A small autoregressive pixel model, trained from scratch: norm layernorm.
Rows from block 2, named by matrix and row number. Rows with one number belong to one neuron. Each number is 50 + 15 x the weight over its row's rms, rounded and kept within 0 to 99. All counts start at 0. After the name is the row's rms in percent of the matrix's.
# fc1: MLP up (model.blocks.2.mlp.fc1.weight, 1024x256), inputs 128-255
# fc2: MLP down (model.blocks.2.mlp.fc2.weight, 256x1024, transposed), outputs 128-255
fc1.634 106:58 80 42 70 64 43 57 33 44 40 70 49 46 03 69 41 19 18 30 45 59 42 41 58 38 52 61 43 34 54 55 62 51 55 48 58 44 49 58 41 76 31 53 51 42 46 69 54 61 65 49 58 27 54 59 53 52 45 49 52 42 30 65 57 75 46 47 31 65 63 26 60 57 60 66 49 69 26 54 67 43 35 53 40 62 61 42 55 13 65 43 53 75 46 45 37 74 67 52 61 24 81 55 60 22 64 56 53 59 55 41 59 50 32 31 38 72 61 47 47 51 75 66 68 69 38 56 52
fc1.636 088:82 56 71 49 45 59 26 47 40 34 56 51 39 33 55 34 53 25 64 42 46 57 47 48 58 62 74 45 37 58 73 12 56 76 68 36 55 52 51 55 49 39 45 68 28 69 66 54 36 49 30 45 51 45 52 77 50 43 53 41 64 36 25 37 44 35 59 46 48 58 32 53 82 69 39 66 43 68 31 18 58 45 80 76 51 67 35 88 50 35 49 79 52 56 19 74 11 56 41 49 21 69 72 78 37 43 52 46 37 37 40 51 52 46 42 60 49 44 24 38 41 67 58 65 50 51 58 53
fc1.637 100:56 39 35 63 47 37 31 95 76 14 61 68 42 38 53 65 34 43 63 40 41 44 47 28 36 27 63 36 39 68 63 57 52 35 42 40 57 77 63 59 50 53 55 51 64 61 74 41 48 80 41 44 78 30 54 53 63 42 52 52 51 59 45 49 49 64 57 60 35 56 57 30 35 49 39 45 50 36 42 99 64 21 26 67 41 53 37 76 52 53 57 48 48 64 65 56 53 55 29 40 33 40 65 34 42 66 47 45 43 44 62 40 66 49 45 61 69 45 37 92 25 43 56 36 50 40 50 46
fc1.639 085:63 69 52 72 23 42 39 60 42 47 69 54 51 73 28 35 47 63 57 48 56 53 34 67 42 37 29 40 36 43 59 59 67 44 73 73 57 60 39 55 66 50 57 60 51 34 27 48 21 43 57 28 61 76 39 70 50 41 68 20 50 60 21 37 36 37 61 61 67 87 48 38 38 45 50 51 40 58 80 47 30 34 40 64 63 66 36 52 27 43 56 32 36 50 49 49 44 55 37 51 35 73 60 80 62 36 52 45 74 37 94 85 85 30 59 61 56 56 40 51 62 81 52 56 51 34 41 26
fc1.641 114:68 43 52 74 87 47 56 67 48 28 40 52 48 32 81 72 49 51 28 51 68 38 38 41 45 36 25 27 51 76 50 51 59 82 72 47 28 52 61 79 69 32 62 53 67 53 40 26 27 43 66 54 74 34 39 48 62 71 67 44 29 51 64 52 46 69 28 55 60 79 44 66 54 48 50 56 65 51 36 70 44 28 35 62 54 51 67 49 69 49 54 57 43 59 42 33 74 82 71 51 36 42 59 44 89 38 52 22 37 72 36 51 49 67 48 50 35 56 31 44 75 54 28 44 66 45 60 57
fc1.642 068:45 71 59 39 60 51 30 69 21 39 47 62 33 36 46 70 40 59 62 57 48 60 51 69 49 71 31 67 49 67 56 27 26 61 39 61 62 66 35 48 54 43 53 69 49 46 57 44 64 67 53 62 40 74 42 34 15 49 68 59 38 51 59 37 63 48 45 65 73 55 55 46 57 39 40 60 45 45 57 48 68 58 54 63 33 73 51 78 73 36 52 69 60 59 66 24 53 53 35 49 41 68 49 47 49 56 62 39 32 19 30 45 52 31 49 53 72 66 61 50 50 54 27 78 49 36 72 43
fc1.643 089:36 54 00 48 31 43 29 66 61 41 78 48 63 57 60 28 38 28 59 58 62 40 31 46 59 34 41 29 36 77 38 75 35 60 51 73 45 38 65 63 26 49 77 62 43 44 37 64 45 40 38 43 47 57 62 47 45 43 49 43 29 69 50 51 38 43 29 64 70 34 50 15 45 35 48 69 35 18 53 51 37 49 34 46 63 60 32 25 53 44 38 32 63 39 55 59 70 45 51 58 52 70 63 64 56 71 41 66 36 53 58 59 59 69 60 54 51 57 66 50 91 46 42 41 60 51 56 66
fc1.644 101:35 62 58 25 42 55 29 51 53 39 45 64 41 21 44 62 66 44 57 21 39 44 69 56 39 56 60 46 62 41 34 53 44 51 61 48 71 58 19 69 31 18 46 51 43 52 72 72 64 53 27 53 56 57 29 28 53 73 47 59 48 19 45 43 73 62 54 51 26 46 63 33 48 55 52 43 49 68 44 82 49 60 33 64 58 37 62 54 74 53 10 25 57 49 55 50 71 72 31 46 47 27 44 31 37 12 69 59 43 51 36 24 74 60 47 52 44 47 31 71 67 73 71 56 62 54 50 42
fc1.647 089:54 50 24 56 58 68 52 51 52 37 51 31 46 59 36 49 49 63 49 38 56 86 30 67 55 92 59 42 60 49 53 47 69 61 36 56 59 49 50 24 64 56 62 51 32 37 29 54 45 37 70 74 53 59 68 64 59 23 78 45 45 53 38 57 70 39 32 52 72 73 66 52 71 17 64 48 81 45 53 44 60 69 44 21 35 60 49 66 59 27 46 45 59 45 70 31 66 74 77 51 52 49 49 47 47 41 37 48 61 36 60 30 61 26 31 31 48 23 52 62 45 79 40 62 32 30 68 52
fc1.648 114:21 56 50 27 51 48 52 74 50 46 69 53 19 43 40 39 71 28 45 51 55 59 42 48 50 35 67 48 56 39 54 22 58 63 33 93 49 54 75 67 67 65 61 67 53 70 79 59 50 47 75 61 59 36 23 61 40 37 44 42 67 47 69 46 64 36 61 77 47 72 54 57 61 37 47 58 76 91 55 64 48 24 45 35 67 59 66 39 60 41 45 40 47 63 44 47 53 41 64 45 52 59 56 58 49 45 42 59 51 61 65 60 58 54 45 26 46 65 74 20 63 75 65 81 48 46 55 60
fc1.649 099:36 41 41 33 56 36 56 68 63 46 35 53 58 44 50 60 19 25 69 48 27 43 28 45 64 42 58 53 54 41 39 61 47 61 44 52 36 52 39 46 73 47 47 63 71 32 31 57 36 58 42 45 68 45 30 42 44 42 70 39 63 56 49 73 34 70 42 59 16 55 33 19 65 49 42 55 38 31 57 65 54 62 45 52 59 52 68 57 48 60 49 40 52 58 19 58 61 49 54 56 44 35 51 40 20 49 48 42 67 51 39 50 53 75 38 28 48 61 55 72 32 42 48 64 60 47 15 55
fc1.651 108:51 59 55 49 34 77 43 83 75 45 55 46 32 51 56 56 45 58 26 47 47 69 61 36 49 33 39 46 74 42 56 39 56 35 49 59 52 91 50 57 65 72 43 36 47 54 66 70 48 47 76 31 89 53 35 10 50 39 79 67 84 51 60 47 42 78 63 37 60 45 53 57 48 51 45 36 44 55 42 52 99 96 42 35 65 32 33 52 56 46 65 54 39 68 64 45 50 38 40 26 47 52 47 34 39 22 70 42 39 42 50 56 76 55 53 38 10 53 66 51 51 34 30 57 43 67 70 45
fc1.652 100:54 45 36 47 40 61 40 49 69 59 81 43 25 79 50 43 66 77 59 39 58 49 51 46 45 61 59 52 80 23 27 70 52 61 71 38 38 40 60 49 35 67 52 43 35 28 64 60 57 59 41 54 54 67 54 71 67 61 61 35 61 25 30 54 62 75 48 53 47 48 42 47 52 35 36 46 51 62 52 46 60 25 23 66 56 51 51 72 45 51 33 56 64 57 63 54 47 53 30 60 70 41 38 50 54 77 53 55 55 59 70 40 78 58 26 46 50 15 77 57 60 40 34 45 57 30 52 77
fc2.634 111:48 17 53 59 37 69 32 64 33 54 56 59 30 83 26 67 72 66 49 56 51 58 46 58 52 66 45 38 47 49 59 35 53 34 38 46 40 55 49 56 46 72 45 52 62 55 61 71 33 47 64 35 99 49 37 67 45 68 51 47 74 68 41 49 22 55 40 42 21 49 66 62 51 34 28 69 36 57 35 37 62 59 32 68 54 39 43 59 63 44 62 46 29 50 51 69 39 42 63 45 62 19 57 46 80 31 29 39 37 45 51 37 46 69 80 53 41 28 35 56 25 27 20 44 48 75 40 61
fc2.636 094:10 33 29 51 49 47 64 44 51 69 60 33 59 67 49 71 55 58 27 64 64 31 47 35 44 37 30 56 52 63 28 73 30 39 49 48 55 48 47 54 44 74 73 37 55 40 63 30 53 52 63 50 46 38 57 56 56 52 28 76 22 66 53 64 59 77 25 45 54 43 54 43 35 45 58 42 42 37 50 76 27 44 40 34 47 32 55 03 39 72 33 29 62 59 54 44 76 67 45 44 64 40 35 13 44 69 45 55 55 54 62 53 53 67 54 25 54 52 80 68 75 53 61 31 28 56 45 56
fc2.637 107:84 21 34 45 43 42 18 66 32 59 65 24 41 40 57 29 68 66 40 51 59 65 92 46 42 33 41 51 24 77 51 47 55 39 45 67 35 57 44 38 36 60 53 37 51 47 44 77 73 84 66 79 65 60 57 66 56 37 27 53 77 87 60 61 72 56 76 56 61 49 49 49 19 55 40 70 45 58 54 65 58 51 28 52 43 38 80 33 25 47 72 41 46 62 48 40 37 46 57 54 31 24 47 55 50 56 53 47 55 43 56 56 19 43 32 30 32 51 59 60 48 55 30 51 49 39 81 66
fc2.639 084:62 57 47 45 54 65 43 42 52 60 62 62 48 42 79 71 52 51 32 52 54 49 35 68 33 37 59 57 22 34 48 38 37 30 50 32 55 45 25 62 54 37 39 41 77 43 69 58 41 72 46 68 59 60 47 43 50 49 40 70 44 58 59 24 27 35 51 29 69 51 25 32 57 81 41 53 61 74 36 92 39 63 46 97 57 37 40 37 59 68 62 23 43 67 58 56 60 38 44 49 41 51 38 11 58 56 57 33 80 23 52 58 56 54 31 36 55 71 26 41 79 57 61 51 31 32 41 56
fc2.641 107:64 25 51 45 67 54 31 52 57 53 22 62 48 50 71 66 54 55 59 51 33 66 54 73 78 41 59 46 51 69 69 69 62 32 56 65 31 55 56 63 43 32 51 70 47 52 71 31 55 57 40 42 83 59 64 44 55 62 43 73 34 63 29 62 55 21 66 68 56 66 64 55 41 50 60 39 69 41 48 73 47 00 46 65 36 38 64 42 39 73 31 51 25 57 39 49 50 57 50 52 50 50 18 40 98 57 50 25 41 64 53 52 42 42 51 65 39 20 34 53 56 56 27 43 40 59 56 14
fc2.642 079:59 50 51 35 79 59 58 26 85 44 55 53 62 67 78 34 50 27 47 54 47 69 46 41 21 57 31 44 49 41 63 74 47 84 36 64 31 46 76 52 54 51 43 44 65 72 70 50 44 34 43 37 66 47 37 40 47 61 77 69 59 65 26 66 93 61 44 61 60 74 64 68 52 50 43 59 55 38 61 40 52 51 49 55 41 56 27 11 14 57 81 24 48 45 73 49 30 50 36 39 54 50 52 53 51 41 55 34 72 61 57 77 27 69 32 56 78 46 50 44 47 55 40 08 50 62 68 60
fc2.643 092:59 36 64 50 88 33 61 63 43 61 20 58 28 64 44 70 35 48 33 38 59 59 57 53 59 70 43 86 55 35 54 55 82 47 50 41 45 42 20 38 89 35 31 23 48 46 83 26 54 41 40 42 39 46 44 40 59 75 56 60 47 49 39 51 69 57 63 25 32 63 65 69 39 75 52 43 68 40 17 52 84 31 73 72 54 30 45 61 52 63 72 69 41 55 46 48 38 72 65 47 51 39 42 34 30 21 47 50 65 67 47 57 41 48 52 51 49 66 38 67 03 63 43 49 40 49 47 35
fc2.644 088:40 41 54 59 60 63 55 48 60 73 53 40 44 59 46 34 34 28 43 82 59 49 30 72 56 48 32 40 37 59 61 45 54 51 40 59 28 28 67 36 77 64 42 66 63 62 12 41 48 40 36 45 45 33 67 47 56 40 38 58 48 60 62 55 18 31 67 36 73 72 49 62 34 43 34 56 46 52 73 41 48 39 60 13 54 67 46 51 19 29 74 64 15 39 46 31 56 14 76 56 50 56 50 53 26 73 33 54 53 37 64 84 30 23 57 47 47 31 58 24 49 34 28 38 23 64 64 55
fc2.647 087:52 45 83 44 48 44 54 55 36 40 33 67 27 46 48 50 14 56 32 54 63 47 63 61 68 30 52 53 43 35 55 32 54 49 67 41 33 39 55 81 61 37 44 90 78 58 63 65 51 75 49 13 45 38 41 42 47 57 41 62 47 54 31 58 36 59 73 24 42 40 53 49 46 69 44 71 24 61 41 40 56 35 44 74 54 46 65 57 46 62 69 58 43 71 38 73 51 59 21 51 54 49 50 32 18 65 66 60 68 33 45 51 43 46 82 39 60 51 66 43 41 24 54 46 63 49 18 78
fc2.648 114:40 15 68 53 60 41 34 59 58 62 31 36 46 59 40 30 57 46 32 35 49 58 78 54 44 52 37 49 46 45 52 38 53 61 30 39 37 35 61 69 49 62 76 49 49 64 55 48 66 36 42 57 58 50 51 56 36 53 65 43 48 56 38 48 30 49 55 57 64 31 51 65 34 69 33 69 26 94 64 57 53 39 52 51 26 40 51 43 44 01 69 51 37 38 65 72 40 04 73 58 75 45 19 13 38 46 43 33 71 54 53 51 67 62 42 75 17 55 67 39 65 41 55 73 34 81 32 66
fc2.649 101:32 60 59 87 59 56 71 45 61 44 69 44 56 31 29 58 72 56 30 30 69 70 50 49 35 76 60 36 57 61 49 63 46 39 35 67 61 61 68 34 58 67 32 30 37 63 71 33 47 63 49 77 56 43 30 63 39 32 45 84 09 61 49 42 40 71 65 46 68 32 71 62 59 51 51 51 56 51 40 81 40 54 33 36 45 64 60 58 44 45 57 67 43 30 53 43 57 50 61 38 56 63 64 61 75 40 32 46 50 40 24 18 68 59 53 53 57 66 42 57 40 50 51 41 35 24 62 62
fc2.651 109:30 54 53 35 55 51 29 45 67 21 48 48 74 48 59 50 53 29 49 58 81 51 67 54 57 41 57 41 40 30 55 34 30 45 39 74 69 80 60 76 44 60 51 18 58 45 29 54 58 52 77 56 48 49 44 39 38 57 49 59 49 64 37 50 41 49 88 28 48 50 42 53 39 59 47 57 30 45 42 47 79 51 74 73 30 50 36 50 43 36 42 27 35 45 38 36 60 32 22 87 45 59 57 38 24 57 39 51 71 55 50 65 55 31 61 44 59 43 65 43 56 22 49 77 69 26 47 58
fc2.652 098:60 49 69 49 63 52 70 56 75 30 42 25 50 44 36 73 32 71 46 67 43 74 56 49 58 59 70 49 13 47 69 57 46 25 31 59 61 61 74 32 58 62 64 45 70 22 28 61 51 23 52 37 37 38 40 51 53 58 75 31 53 49 54 39 50 42 42 07 73 73 54 51 69 49 17 38 67 36 41 36 76 60 43 16 62 52 29 55 64 58 57 46 53 40 20 66 28 18 42 60 66 57 43 43 40 48 36 49 52 55 32 65 48 45 57 74 60 41 26 56 77 66 71 53 60 47 24 50